From a checkpoint of a small image classifier.
Training: normuon at rate 0.0078, batches of 192, held-out accuracy 99%.
Rows from block 5 of a small image classifier, named by matrix and row number. Rows with one number within an expert belong to one neuron, the router's apart. Each number is 500 + 50 x the weight over its row's rms, rounded and kept within 0 to 999. All counts start at 0. Numbers have three digits each. After the name is the row's rms in percent of the matrix's.
After each expert's rows are labels from the 100 images, of 14976, where the router gives the expert most weight on average: "responds to" is what is common among them. Only what is clearly more common there than usual is listed. The data: numbers of one to four digits printed on busy colour backdrops. In brackets: how many of the 100.
# router: router (model.blocks.5.mlp.router.weight, 16x256, trained with AdamW), inputs 0-85
# gate: expert gate (model.blocks.5.mlp.gate, 16x256x256), inputs 0-85
# up: expert up (model.blocks.5.mlp.up, 16x256x256), inputs 0-85
# down: expert down (model.blocks.5.mlp.down, 16x256x256, transposed), outputs 0-85

# expert 8
router.8 100:521497488551424560492488433562553516548493422454462528510562570588465420481365595467472495480490427450428423519509486562607547484539528560544523511390503439484540496429405486482524442445447516506550452528552399491535531512566423503472515354436429544488592581
gate.0 104:531465544438558449580647518495476412525480408512461574565602554508481456489508426406525537528439495455601566590482499510552497453504492556504566555543482464523528491452573453502514437506486493529552448540464488450515560526479532425489487465491500492518440522
up.0 103:565455517458553412622655542500554454491552462482450624564522536528528553422559464453529506548442518424618517549397461470512525490550555572500451527551444523473427505506472496441465503543507495554585449466580515491465518467428547484488475460473569558506478580
down.0 103:523523547440493594544472486522481465529491513460515490498473432524520559544617497556537444570444396465505469444507481477446405484532527553440535498516383463527441472522432486539467503546503524543528532462524502457508502525553611530434469508497525541552523559
gate.1 092:438445405470507494547495467516444565425591500447518553517570482528482444535466453552418522437540408612482520500440497429495409527496461423565498612494487556487483429525563527423492502451413460508502585460542470548535457614508446540495539551507545491453469446
up.1 092:532421547546528405505403608510469482466567494491492572489464508492517466469521467628502532501512421466439486438458486406529479525516516447485562601482464659493379444419555520506507559458469430492476537521550454579545433557471484456479495493443502444499501404
down.1 092:523498457494501447426477512483457538469473501564468548493476524518518578469475450487581494524504512498547500508476519405491447480523526541485375561550514541435446466516486455533556630549504510487407476423508514599454453447507567511461470482488512469510512564
gate.2 094:492455491413557479538572550579489462551512549433386562551539574467573553485415581536505471560443494482491475462553428463549401542482535475511551554439492476503440487541449549466533571507539482458447395460494542602388423440461491565520517469422437512409447555
up.2 100:540498503507537495545521510523507544512440572529473505524503458522490420409513559513539551499439413434541487506466538457487516600495572587450471581419489579466489552491421571524498394444471501444540617468520551523452538523499562508562487492555535401538435427
down.2 099:482530429506504453422554480418475465487600506560427446501435542437595501478444510457465447472510586515569472539494526494504494584527536525456500574540442519518581411539410502479493610578441545583556388558533491527565422494553448546503484511517378427530585529
responds to: grey ink (29)

# expert 3
router.3 096:448557469471522429483490611487506456496543499415452482529584579584586515477484517561501405519442499453420488501530492540478492366386440538551566450495576532452512497489464495554416467450551395430476590597537493537614570549488477504486465443503448486451532434
gate.0 104:509539504601537439464501606494542525491501519548476519446476509459456453457450449439542460440563510458483507539468592538530491536492501536475615485599502517584501561555440533492464555519557511442587559476459451451431470511485484380395543520451563469502417461
up.0 100:564589469518465465437528443550498441608505504530516484463508588611445349465470382560499526431514564554464511618516489452499584585433431465466573487628519598565545528544529548529448533509448548400481545502508469566500498465452572500467506492553541401482495472
down.0 098:657472513484453499396523433523556557395456422480488419504509528556598406494399507585504459449500619534592515516496494494555419476488463510386504548518588432361534542532495498485575507486525505529477415581493455482594537525415541533426492539427455536524490499
gate.1 103:507584436446493536584463504518432509417508498517526492439497426576434475495566449494523552554407573422551488568569503551467560461487601541543528472544524485485464563534429445567461518526557546445480536491546531518433485525554491510434417480567510489476434479
up.1 098:568501451524499536528443515477470548536522536529473522472394434560520486462538583556566529504478553577521470593542544475360622547524542558534454561543524478510541451348546511361595524479507508437454519486549423558610352518515472542517484520529501487488518482
down.1 103:501549448592462460389521429434481495520482497478533557482484550538477521523475451504496571555556466482464626574445475451483546510470575481538572514537474564464465550495508491578564446488403540544541565426464528501514516482503500508458475484562520436449544402
gate.2 100:603473481458534574417494473484429544500504541530582577527494545556459503468536410490546497500396515496536475469439524509422480572543484503502519551475484597447454530476517512487551487499466467476513483526542509472484539494493475467447484497487584502572502470
up.2 100:510427445487526473505441488540473513491553491512470515499507564444506481488478489511483452524531561453596451570500421540424569490572450468463521516539539587539528526389464540526525450538517516376546454516447458477471504414487407403511468502477545507565447449
down.2 102:539542513479551524457539460497512590467453525500486479524637524454552412540493478602489544507480424437530530498402575457478517528467505445472624443543558583541555485508502469492518503527496495426494483559475480496527434495418597535440480530544531531470483485
responds to: on a plate (69); grey ink (42)

# expert 11
router.11 097:468543524570401462504506444532461473518549515474528516506529545585477504497510597512551479540465541506431455587582474521529492428455554501541522440415551545414512520521482493544466493484574398521612522503581453467565500548536448497424556450507474517445524487
gate.0 104:511564513618537401500497561443525528450565488531505453507559499560583461484501487597545611557549561477536564374434417492446519526413549421537461445654442422437564556524469551410445472515544541459557484464590483425415510489532511513496380509498465589532499505
up.0 096:522559419605506469434452550427556540493531432579509490549525510546559512530471459457520573498557414412522536476526463457548505557517529550555556495570577467564492484531438503544331516488614511585543541460499461418458517478508490563531500506486496445562362535
down.0 101:447457512534483562507607488386462532547442501410460544531518566536483478561525481525628489579524518462560458477514539507509542442408528495545521483518569431518475498485559442524403547497460442510491586503546516398524549549485469483554524460542431438553502518
gate.1 098:459433389489572554453464427592524496451475512546465516568583462493457460546461503516530490505428514497433492489515514483485457568460529497547622556483512509629475445508469529439483519539557466483397456576397546477438500585514465485475455532483577487488474517
up.1 099:524439603499521526535587537501488425533469566523489536512416478496563511541523408407453467477465543451613454474526503538468494612533524459505495437508532442473460466547591509465501516541479476512516542445553510538568513482470528500593567516383469439454456460
down.1 104:429492524543537478447480428469475505506545538458418479464569461476486519493562468543534473444532466483483530478502485529543517539560458609627488534510413542431523492505493470502439495482521515517497457530432526475415575475490527492540526581497555458508481570
gate.2 095:498562509547530442406395436527539484550357501410549415522547512503384506541424439508415399477506565469452542453367507558522442533414402501502496452432455460470529571519540577428532473574580444445436499505510435532439504506453521484504528526470478413523543429
up.2 093:538590479502569563477494455511558512520495451487468529428554434465400444582460514467433476540448554414448466451450434601488552521471448477564576469500515484495554458557516563501528519503520366454519535410512503503428433524529482457536501482508482488513450466
down.2 100:502595587459518457400478462568484506533507367595505516557479555465531432467445477518549446460593420400586570466488455431611524479474483498511435493466553475459512547452560510482563477511496449457556603536547477441499501565464461508527547483513486520483506579
responds to: on a plate (79); grey ink (29); black ink (26)

# expert 9
router.9 101:504536477521470600502488358562494406505429431478461591477492470598399483445453494477507464463538603510439408568443491531505522492486552568474418513432620470490503511435552544439483459462592421488525480517535523461516514426440452533595482537507468412488480444
gate.0 099:466467561476447451483522408509526470483560509562495468496542557407508464492437649504437599564437491416501579453522443373545477561600533522512483551483531541460473566513473532526487550524513572499512423454422456517457507499523564574472510500402585484490439525
up.0 105:470619473478519616540483588481444510503443427498535539588553451546450454485536388493603450439480456541524543504547509561403501475503467422486452473537521431459498557458525497520393488578547516498419507503422553544475535504500524530506498491674471514544479515
down.0 096:472484461507484497472542547467506478505434510482635565538449480525585569513509442572555412489552471478521445510507520522543552430473572423491569486482496464539528461457510564444519474494469444480448407499425535484514603542496415360460478498465424492368438620
gate.1 102:415613449433562575582524538559521544505441551487487509475512508538453467397573459541500534552398478442445493472499450478428568468495438438439513436523423440521486491448496537521486495439520482456417475552468504524500537485531488417484489520521499540470535532
up.1 097:546592468465549608555420552480510473528529525484453563475522597512446475434565438572481465509437438430476475459492447516358512506560481489508573458437432427551532513451467510516511455511542508419444493528472500558515532479502480497503488495468476468519497528
down.1 105:517504545512493515524499548552547478449441580495519510477518398468552510559489417543558459467545516486517468527367598486547514543520531540463534494555424457459504506401537435503508521476516396447533554407457503511562483521509427599518501473511494513472529428
gate.2 099:514566550492455460457456481596551494479508420552553530570513502401599506470455492514489483487507543453529483467507484532477457439522554530519482568496506521444575659525485478491525486438449384515543524525470607527483412424500461509486542565536483453440440446
up.2 106:546541539448543530538536439542436571497510452422456478563494474401451538471543597535451497552457486432450374487421559519477486513534519517499442516492511501548561626558455473439534513559520545525460425546443535435549514299540509424516531587539489524440483431
down.2 104:596495540490496590464432457432547583430500486407511529509517534450531539495469472381519504485585442570554466500487448531547453548531448521474535463533553420505420498432459443453563476514520387513557625532518570504476497534501523545350507484446490495568427461
responds to: length: four (55)

# expert 15
router.15 107:573486517476497448472446444500444450544512470532488533483605620458559590430475461580555576458489448498448461556510531460537521463449489509492458531503555486420503569491471556498544558497519508464514553506520495529490437477459448438559434439535482491430457504
gate.0 104:505521557532531423434469491453530424496468599556441527499503496495435503435571484481406480499579537503465498482525442606491479509559480533468385487449439512484554500483541522465556515541583511444546460494500406461484449575418532455477485431585479459537478459
up.0 100:517524482470450414597506541569485621452553507468580398577492461568504417475416553483595506506466504454463471506488456516417453529524549479488497561541514485487477503459409520440492456511440521542482597499591590515481504471565532503488451491434472573459505526
down.0 109:501454505469508498450557508558498438502519466547542504464513489575532508435510532572515504443527500534485543507472555524404427479438612537520581445397505583441529513465431497474567513492468494525561571461563478459478476466481535486543478492554435537445513304
gate.1 099:464503546429494472474463523510531513537476438427461549466577511494470529540453520467576531395444612437452447525480365557501484438436484425537435488532529515477493401543588501551449584438541438447445534496457617569414481454535484453622449432546556525485412497
up.1 108:545484421464509557467534450483520435513532514486521532445488529516530524494414551520419523451456543447611446433518517438478470488467579485442525512466479596412433484527474446476531452510553484565529468475603508479612514499483506542501582594575463518391514425
down.1 095:494416491523551443552575469476531511455374478428511509525510512536481467467586477528487487489493467494385529573495490506501560442578500506513481502516480511555383566522494502558463539509500525522526536389461447531565360531554523497551533543477480440537479474
gate.2 095:476483398497602487551514517451491490426487556515511488478438539499463595514516564475436468441431537429436395438418525453473435542371534447392583456398555533443491482489385425495538438438525487505506417504449488552497510518521490542549541518385600538540438601
up.2 091:463520484427483479527633547486493420483589532574507447387604522494474570662519543521493432493430583525386541520520511574502547520424532532395519440482522444389462467451401487518541487428543443514543423474505521429500479485434418510585481576455526547564533472
down.2 083:434587520414446446461551530499468517417424442546489505509490413552483526430576458482413558489479432527460543396540497563470544508505547443552538529510385490592458462493507527534434422568439488472513537532424553555556413425520504524537562406426490521442412463
responds to: length: four (59)

# expert 10
router.10 098:580445425468446450468523525619503422522511500399565501546536477500553545529551598638490489553419593467432545538396472547490417435573504443511497415513576436435498503554472535514462449598524416555458482536468497447532513533430465525467499488538447501487525418
gate.0 108:533551504396502604513541529567531485470486454624481532434521397522479489599445481594521517566525539395463595523481496515445543504565453517456449502479516458510481458422582388575499483514525473508500525527539442455509509500493557422533455419528519481473568500
up.0 110:518562460416543555486535506617537505483488464598482531453514433532510492555464488579453562624555543426504588520481489455422517503526533511422459472447453477533444489487592425492494434528481553530501554520557489467464515429437533533451494421457514475465542494
down.0 111:574436463607446541485526502451579534530618451578416545529459432528488498446478379477419479536545509580461518491436495562457467513441527524590486365535462529469485518414467457544498556525463518540414561573529554553551512555474493426459597566589492593518466422
gate.1 092:522615462515492510469515529473490531454513543530562515487409488543549524491507506475572514541494429475505446520476544468526519391392492547547459497504477534481485467486593394472501469605465606485548438507577500444424443475489517486489535445524586487479508498
up.1 092:549559522468434452551505470467486541581423527487434476531481489466570445459440504501513428426522516503492448472512461441495485475614518489405584394448510471489480591406538505554443461580520476440517432501491430553501477518515527604459505406430481491529539478
down.1 090:543495442390542580482572541444550488538407445484463488450519540423444552475496533392450530454505435430449408517580472488448484509498486551500567518525531505574499466438495548385542441513382522392390493472595500461461508439520594556417550610473512499505568437
gate.2 095:544545432530481511465485495471463415513503584460525538469452488483677448498386451568491553585512440510484455558459524481497522520503466469500507586484478548445489464551466422418568458490523485460480530472552576588483467516468517463470565505537497435453572495
up.2 102:487528463562474543411493482477506380476518561563468509479481559447618591533542413440483533490397504499413455538513469534449407534554432472579493557496449543451454423505525473464493554504470491457474491435533617479561588495472506480508590565406505490424579564
down.2 100:533632476623577570487523439512476438469508501478502559523567479450460473403551539491576466559528510497487563625447548474483429607506500524417437528544474460430420517484527445540475481492554478462441481502505563486474478424529507588424452463426555495515551489
responds to: bold (74); yellow ink (27)

# expert 0
router.0 110:441491499539443517523491478511527469452532481516489483538554500539491434461472510470526506447533479484459500510609470525537499419442488508570529551373490572444408496445464465510515575644533593547475407513559430569532474355533486567455544409452603477443565409
gate.0 096:475484457477453580493495492521578443503452501462480487622429481501548577495569516506452538524539500454500484491487442448458527425562526411470471428490451494499401417488471490480587609435475521389518465432442405508456603507498409495607569431524493537459530466
up.0 099:544521405502457481436452437569529492433419547481494460567533580495495498503496486546529560459482502494500455476539568541497436482561482412475533469435521448440469462416491585528534590520548530478566486495505490488487455433489436482485512542501485560493502461
down.0 088:499446489535396562412425523545511492419572527513509492464380412448425547523547455456468487604451536506508488535443469412531544605451455459436555484502531603500542469484499575469477461535410377501420476420558532473570454583525489432586519623513516577522485499
gate.1 102:578459513475487442473565504523447522449575469599479485465490487482495493488540620359469452397466442445496516602522555526464535505487546462457507474593385539568491525537528545457528453437531494430536507549554536537583522487467450583502586513571468430430526440
up.1 102:472494524527489588381492479494589494521459542495524569481541527572535528564564434526524540561528525510542498390479477498500480430522519448555501481485510506460513482537439495575435543581522458553388492480441404536375455512567490553589455388497572494569458544
down.1 108:439581545519498514563520496478582478555527555521450500564492504399491484471448481502521509466536449500496448498419415556530486541447438539486526453510527438449460483497525511511553502444498474431447540476588539492452476474468529531548630521503532536565495545
gate.2 103:557518515491421472556501485516570477464492526380597502537515495565509559518458455452480569447454497400484497514496484466471536621468507453584453460470490445561462488500535493401515535590517617420583588489542470472464413529520520463423556537498494471493500519
up.2 094:452448459466493530476527485457511559467480522632528441523444472483480594583512533483496535521563548532573473476476507444395526562418435472408490549453496490479568505422483570616517586433490542513505428577475450484473584535466483599414472451495513521559470527
down.2 100:468494495481499434488516650522598476474422559487525495456482455515406463480483339529525494458561556526460435402539484483560549470481556595565469407528496531471440492548539454528599466530454483435496572559514540409482518494443538517577447503641487533519518502
responds to: on a plate (92); length: two (54)

# expert 7
router.7 101:559546400603508528477491462521510400535454586408544546480513547473446515520509491472505575495494480491469491541482499503491506502582514568479414424477596522451527490476566507535534341488444510460537601454509420444602586499593439581481544401422510517504507512
gate.0 098:479498424496423600498436516547509490441594413516524597456519474489502537483511484498524540449489553592462555464522378559550556403449456477504480490505490443551567543567548486488491515443465449576523395456391471543531487444461483493531554472510504473455543494
up.0 096:519492612493473431511593447468445543557451638396549395606487511542493448521474480580504441520470396452559486485488570450460464513496561477533516483546503479425478399473490488526550549605423468388521553554610539457495544528521532446522467521458459542484526519
down.0 108:524498511568532583518566471361490503476440555504469475466530487409492458497499429474503522497445449524531466501526470536461521571472513453506493582543615518489537487426534507614513502481464588498517537536496383515472511491456589607565448410483454550531462425
gate.1 104:525587521421536545459389473447537472526454534549474557534400524492437460483503515468463462480470572424553497592563445541579547532503550544501523500495508576468512532559482585557525539517544472458451507465561459435569489504496534536453429553546505380448472500
up.1 105:603480553519500493525510597493471413520517448416566437537466417563588497487427509476554519495617505612527467486436425544375561499504519439497406561505549492523442487544453564557493468436558472591513469613466530553540598505490468526579504426459500580529388450
down.1 109:501503520534540530559510478470484476552501450446524516576496539535480466436515541605484477438459531442477448538522547454552477547557565463410459580537522500485478457554450554440507432509486557533556546458510460518485500499476471462549439415508529489515513403
gate.2 109:426504548463534496515546489492484474562503527538586407573522492455514370537494495411525528468554569446567379459436572423481523452618474516462544460497485563441582519536435489449510419500632532508419514518398512448536620463469471511510519485462546512492560564
up.2 101:521508472575521507554489508560462535444558451526379510470491517529526539437417474526545435568534457483483588460582501437523563524383529496458507473481569583522571543439569498571420523495376471471581503495563451567451519436471562478530480505490578481497509430
down.2 106:553511465510522500531530449530575419394571531488523509471389501458468468473493481502513611481541492523476593583567507474469506448514464573595383561516432543518456548504472566369522488510437589397592505595507408551563444579462486554580502568507376536413525497
responds to: on a plate (100)

# expert 6
router.6 095:509513470581488566466566541487494467485473488563462564546541545553610514420523495610476523514490556525380534491515500562498510456457577483551497540474481537478571477492459443503473457557497468409538549552539440450553559462501409573532502442464515408482608527
gate.0 101:547461462532561471474471571527487522570478554400605509624486500512536557482521535571492461533460445522487545572512427519448445528509522540485429410521505437493522497547474467423525452500523544416556559539446450578512545520453439456488531510470555442507511469
up.0 101:484606410469454442475479562523393497538541438472588563531514546479494517517511538557479509526494478528472526511539505415519457503485540523524466416493488399527530499450494500503448463440487559394542603500510484549509585495508535495446484573463499470622523493
down.0 110:491480509436475557428502515488491428492547470557594556559501478507482481469497456458560566506398555559451469522552522475462544493494571541491532497567502654506496507453515529515433501567572515466511454431375444525469424497452466448496577493537518540441517482
gate.1 109:511546472520590562482486546446588431450548502570559495527530477512541464368405520429522563486569604479478496521512459543501462521496585532511639575548515553493490399478458515565486498504478415521429517525442523550491494548481511543484410476527538550491468443
up.1 103:540473451468473479539552515420420507602564502627477564534500539565458559495478418494484509564501533558542470569565536486471471465504542440435434350502520437563556501403549523548495397533513559537469469608493472478500505497519502527468489438572458456520367459
down.1 108:551461453427494505403485517532516568517483532435526489504445488402535526575412449474581462480532489427544490484462485421592610558464491491513503476601531488543461482485437429497537479496439499505436467492499464441486433582492554530558425532539492427482508515
gate.2 099:566536425529445512555588531509573435427527483495512494533515487544481510423588443540516447420454460540516531534517519477567519486532469467461445528567518471496497525503597444484525613542482526606526463499484493565537499501506483526546494523417549492530558586
up.2 098:512537437462511444513534414522475412492466582447458576500525476551457469477512486497570546478425411497399513570493472438517581406516528459432466524531504545507539517519497608492439471495491503429481561533478492484536489539536615553435522523500484543558467582
down.2 096:498483380547486549521461487489429521516483544571524571406507512526550533567558515448604473499540487517566587539542557533530577470498466535505594554471508528507500520503477516445443516535436565447497559547500548474556479582533517413491540431425437513396578489
responds to: grey ink (47)

# expert 12
router.12 103:603478468398563459506474515549405446422516501458453462546582503557511540313474489585425527582494532619529520597506471427554515483447559523522436473502518589512506525468579503503464495435502439512470570491545445498510436438435524502502496554555463523481443430
gate.0 098:515459432571516509407467512455467549523581485484567520461487451538488497447509515501469484459431495470482500519507541379473497586498516416460439460530500602583522472517544537516524534537564466537507462454512456472425412556495447340557504488539485524437544503
up.0 094:470496447481526524482401466526476461454481497504550497473576452506524503530459516489566532503564507543514497446499512539663461517522461420504431483566472559618552541530465445519458570607484443500496569496533455553434401538422495557530514457433543522478454501
down.0 095:433502502529507496497554512394527534493527458414481535527416529523524518486519535541587443467500530460439568361523421504461498602439571492589500492504513437473488514469422521578478465513487454492405475512614555494505470472481458498453547465542494615556442484
gate.1 104:524533410467522516540548526525428553450527463508416529483372482465515510603485553525525500474442543496515560614491441510485505584426545448443559541531326461522441575562478626449463535440474512445502531497442533454466555441513425571446462458515488483433537426
up.1 106:427431458526480509531537469443538508443464458480474473473559446514522534517491549465530510577447574545578508491465501403520434508507464416499521563542610515420434471520396419503527507629487580495475563431540556449507520544452396475530534551528566453449488550
down.1 102:515496397519531581468499518543492508506520466536536519520568520545464424415476507502482490592431503517480529474538463494571468525561493531452470490500480461536397474499544559415510393439376460554498537482507527642438477585499450488492488527479492444451449478
gate.2 098:463535603525499487458497616493572578499585532469494617460528543478530501425473518440510624459465510532533480498377490390455535534510458476478386578524523468427488496458510430409532529480446519547543488566563486461443498461593536500493516449499520447521520510
up.2 098:497566442525517496504531567517478484486589482479489631449437463406502455552507482482434504513492533488501482605414506475545481567542470514390428579576464569456447525452468465479441523544577531459616498494558491486524514409598528468512528494413537523489554578
down.2 088:553469513515475479482490503538525385462443474574529504500463515519536468486515474530586504497533459520517501484466526514481474525478539518524594519518493527546547523550472528505525498551591429539541533540532564576392489534483556510491446565461611500518426444
responds to: length: four (59); grey ink (31)

# expert 13
router.13 101:506494416519481412448545432460490461504423438511469512535615459527438428498466556450464515489457459483406553543471496464535610438486506526537547461435474538546504518622541483521508465470540477575522503438479499544535565491418601570522457555503478506518500506
gate.0 100:533466439490496540503498409519516493486443539331447507467514431460533483412486527558477528475529509490558483517450471471520444464472511487473519514489478521492537482522633498598415511533542491474496532512462511500557551546460532536483527503494508626441401469
up.0 105:502567472487528564538529457480450484439510482446546521550492547463512524542488459507561453520444480519527514540515444441419553551575447515409437589451497559486568517516487478508542473498573539472563497509531511397497446414547463478321579502427515507521604435
down.0 112:453516532459439486512476507533477457610543655459487558571581541477520505512546490511533607500512491510515515492532506564674538553539487558487451512477524560455512581467488498423459527550431465400475484480516516422548512587489424519457518456480474460527386565
gate.1 110:446500460554544479540548443445505541595542440525513534605616535451406439436511600428512553579512492497539431499491493496533559514550552462473497521461468465476524473544524389444546534533519525444457445541400540428434631518478550469472585567418543540520540509
up.1 106:424481473542503482485552487568513548598489605495610412460528502417549535543495574499558480507534528532494509585489487532547485624571455556483553505470481454595494452500452448432494449490494509400492507491386530485568470498464518540457572466531471521466578607
down.1 111:471519492500477501336487473475618477470447423540520574419534515442495487579411480515451438514454498459489500409550507460487570437514606520566545406466582477455486469467444501577561497568559543539543409490515448434465580438442512504458443451586503490415500491
gate.2 098:459482478470458554562430441513497510454534538583436520545480416456461502565399531565522435575466489420543566516435535514547512605530504428600487539589538406453400488556541518396442458522496547457396490550422527560594356490477553509543499445510483505384513439
up.2 103:509550456483485499469490463462494513481543593585419489590496416439505483514462594530423465550494482462563614492443484558571489611492510478559509519636500485447408505514470480416421486473481478551451509566435539491519399540500549520537549494543501547400546444
down.2 103:466534552475451428489467420414468456540558438556470531551399566519505469495544497399562414427460471492588524492495453469483509534500426550432425541593557458486515553506451465525612533573464530473545490554557485431419557532542480586524632492429650491534549514
responds to: length: one (65); orange ink (25)

# expert 2
router.2 097:505521488488404465531542477500493427459454467503609552477577560461457552440483587456523509430558560424439555592539503501555474490479427615520482426450560465401428499528444493533453530499456337448457535491535384498594575507458508541427542455476518517597484440
gate.0 098:515450399472478422520455463507540580547487589523408419435475433542556503432480480434452526545483557488512478441665525584479466494404495503543529515396454475474557438505557544524460468410459485609452496548468496503542539546497512551516575553563570558559574496
up.0 094:511555512488402484468503454479583563520553551432471510477475447517528559474575466533452472412436433504454508423440484527525520544473480415520452586450513478454543521511503551591476511451440459636372493564490532474552528511422574485392460537523535606480523451
down.0 097:569467488596441474471579625448475518489482507516548452525558476540494555407551567622483507475550486476507499494449562401572603561418540472439536528493423488475416565426503541470470427535502520479464518432490477476567545496488522424464533421463410528494492488
gate.1 096:547458383517464538431474481489483420554411438516524449445584604526520473525563521486509509506516508490571518495474553549590541521454405476549521493505526472549478515413434435561428489524554474504487501517444500468529432444493457499435470582525588475520453476
up.1 093:603549509483433483495554505568477461420515483505537468524490455446426516479496522469472452501450500491432551503609576555556540485510469444503533478422504492440496532535511404444489499559523481488568563430583473580484494538466448470605529444479481444549404607
down.1 091:547508509448518450473452468565396500466557569507509600548479565510460509511469402410547527596494465516500436464497511475522500474443521524512489426563543494517519475593492547464442412609505563494519560451546528563548527475617524470459490585444566572480527511
gate.2 100:515489483463550437550469497506476495563508540509441539516466515512474490492502442543569485551571524484528540509562474520500468481469530546500437550463478484454538474529422502414604498571590425496478450474509479494442541492453556517404527553496495477401533475
up.2 096:503562520528462498449442467470619522433487562479592474519479472432450541520411503504462540434477514489502388592560524489475549462568450369450553457518489514457495581505465426564463444491394522439433473480457417602537514542499591468544472512557606561514492516
down.2 093:459423420476463509436515477582509510493478505478538427524518624512375522496562572524595424531544602401369506437476495535471532484463494497599527522535545461473500504610591501562581499471443484627495379513435401446449523509489388523506483532458483472400425530
responds to: white ink (26)

# expert 5
router.5 097:527435460542472534516476453522479450460451441496464528532545474673559576398536511487479507431557441455499483568514491427622514454440485568550413509533430503431560527464427475454439464511576490519553544505553449501572480462406555520522516518525455520529520438
gate.0 098:491431454603526481539425487568537486458554621515499484487505506474501557411482471517441517519451523548536504461543445465465539528496580512536495569475418478455514465469477398456559417471492528484403509458473494515538472531545409484476438595452530446471513489
up.0 092:447521609467406525495470465446473446567522409508507497572463510538462436512483583539522532467556470476519509551495567455490433416417478471489507615530514479573497533435541585442497518484502508492562546504469385515500427478497596504474515389535455551448492536
down.0 090:467588471501490471525500541547576476585446461512480479527546492524451483631485471554528521537450603561494532482506486523506474436519446583513593459545417494515494528415400531505549453396623528372449546484554545443499462434568487577468439497509478546537546494
gate.1 103:485515425507531437492507472488460501458526467552480389561459490519550563532474525409506465540488481607481538432577427512475399536490539461498451509526443564395502492519417584512524553613498487495372493526554548489430428537527501535552448526509478538524504516
up.1 099:457456423454542471383480512564405441555437499476519476528615488532423546472541470588454458467499388542480466506461609506496456445498526399488551344471465398541509420518467444485530514539499477529582521471468491533552576529509433556535511497500524566542468540
down.1 097:471556422587480409500497506506465563577564477527557526470368517494543572572446405459491488489512529465564541547446574463583447551527529551466492573470511447450574584510513501460537539507444451584467512497403453523476490544455540465587539481536331426564483492
gate.2 104:538441533476519540505529523448477468539391415425583508413417427517598475404565456544482516554554525495580549500573428375454370466505519528444512547487471457439474498520548544566506561569566470504509546517495503496535624513544460509547494566600546380548507586
up.2 104:388483476431554501477549549453583562505591472456506501505544479480532542550506519468479490492512508517474541476435499617527410569462442471483511445537468520451487441498509443483551477481458510532593424452485519460500400428417526540472487539476400535489445461
down.2 098:455513531465498520528537485579501583516579473532402454567586489422548556438476480464476508545517414453507511491477470545510498571467592479422440517445574484461414463410475556499410484527435406453548490433477507473521480493504376505570447554567539504488468489
responds to: on a plate (91)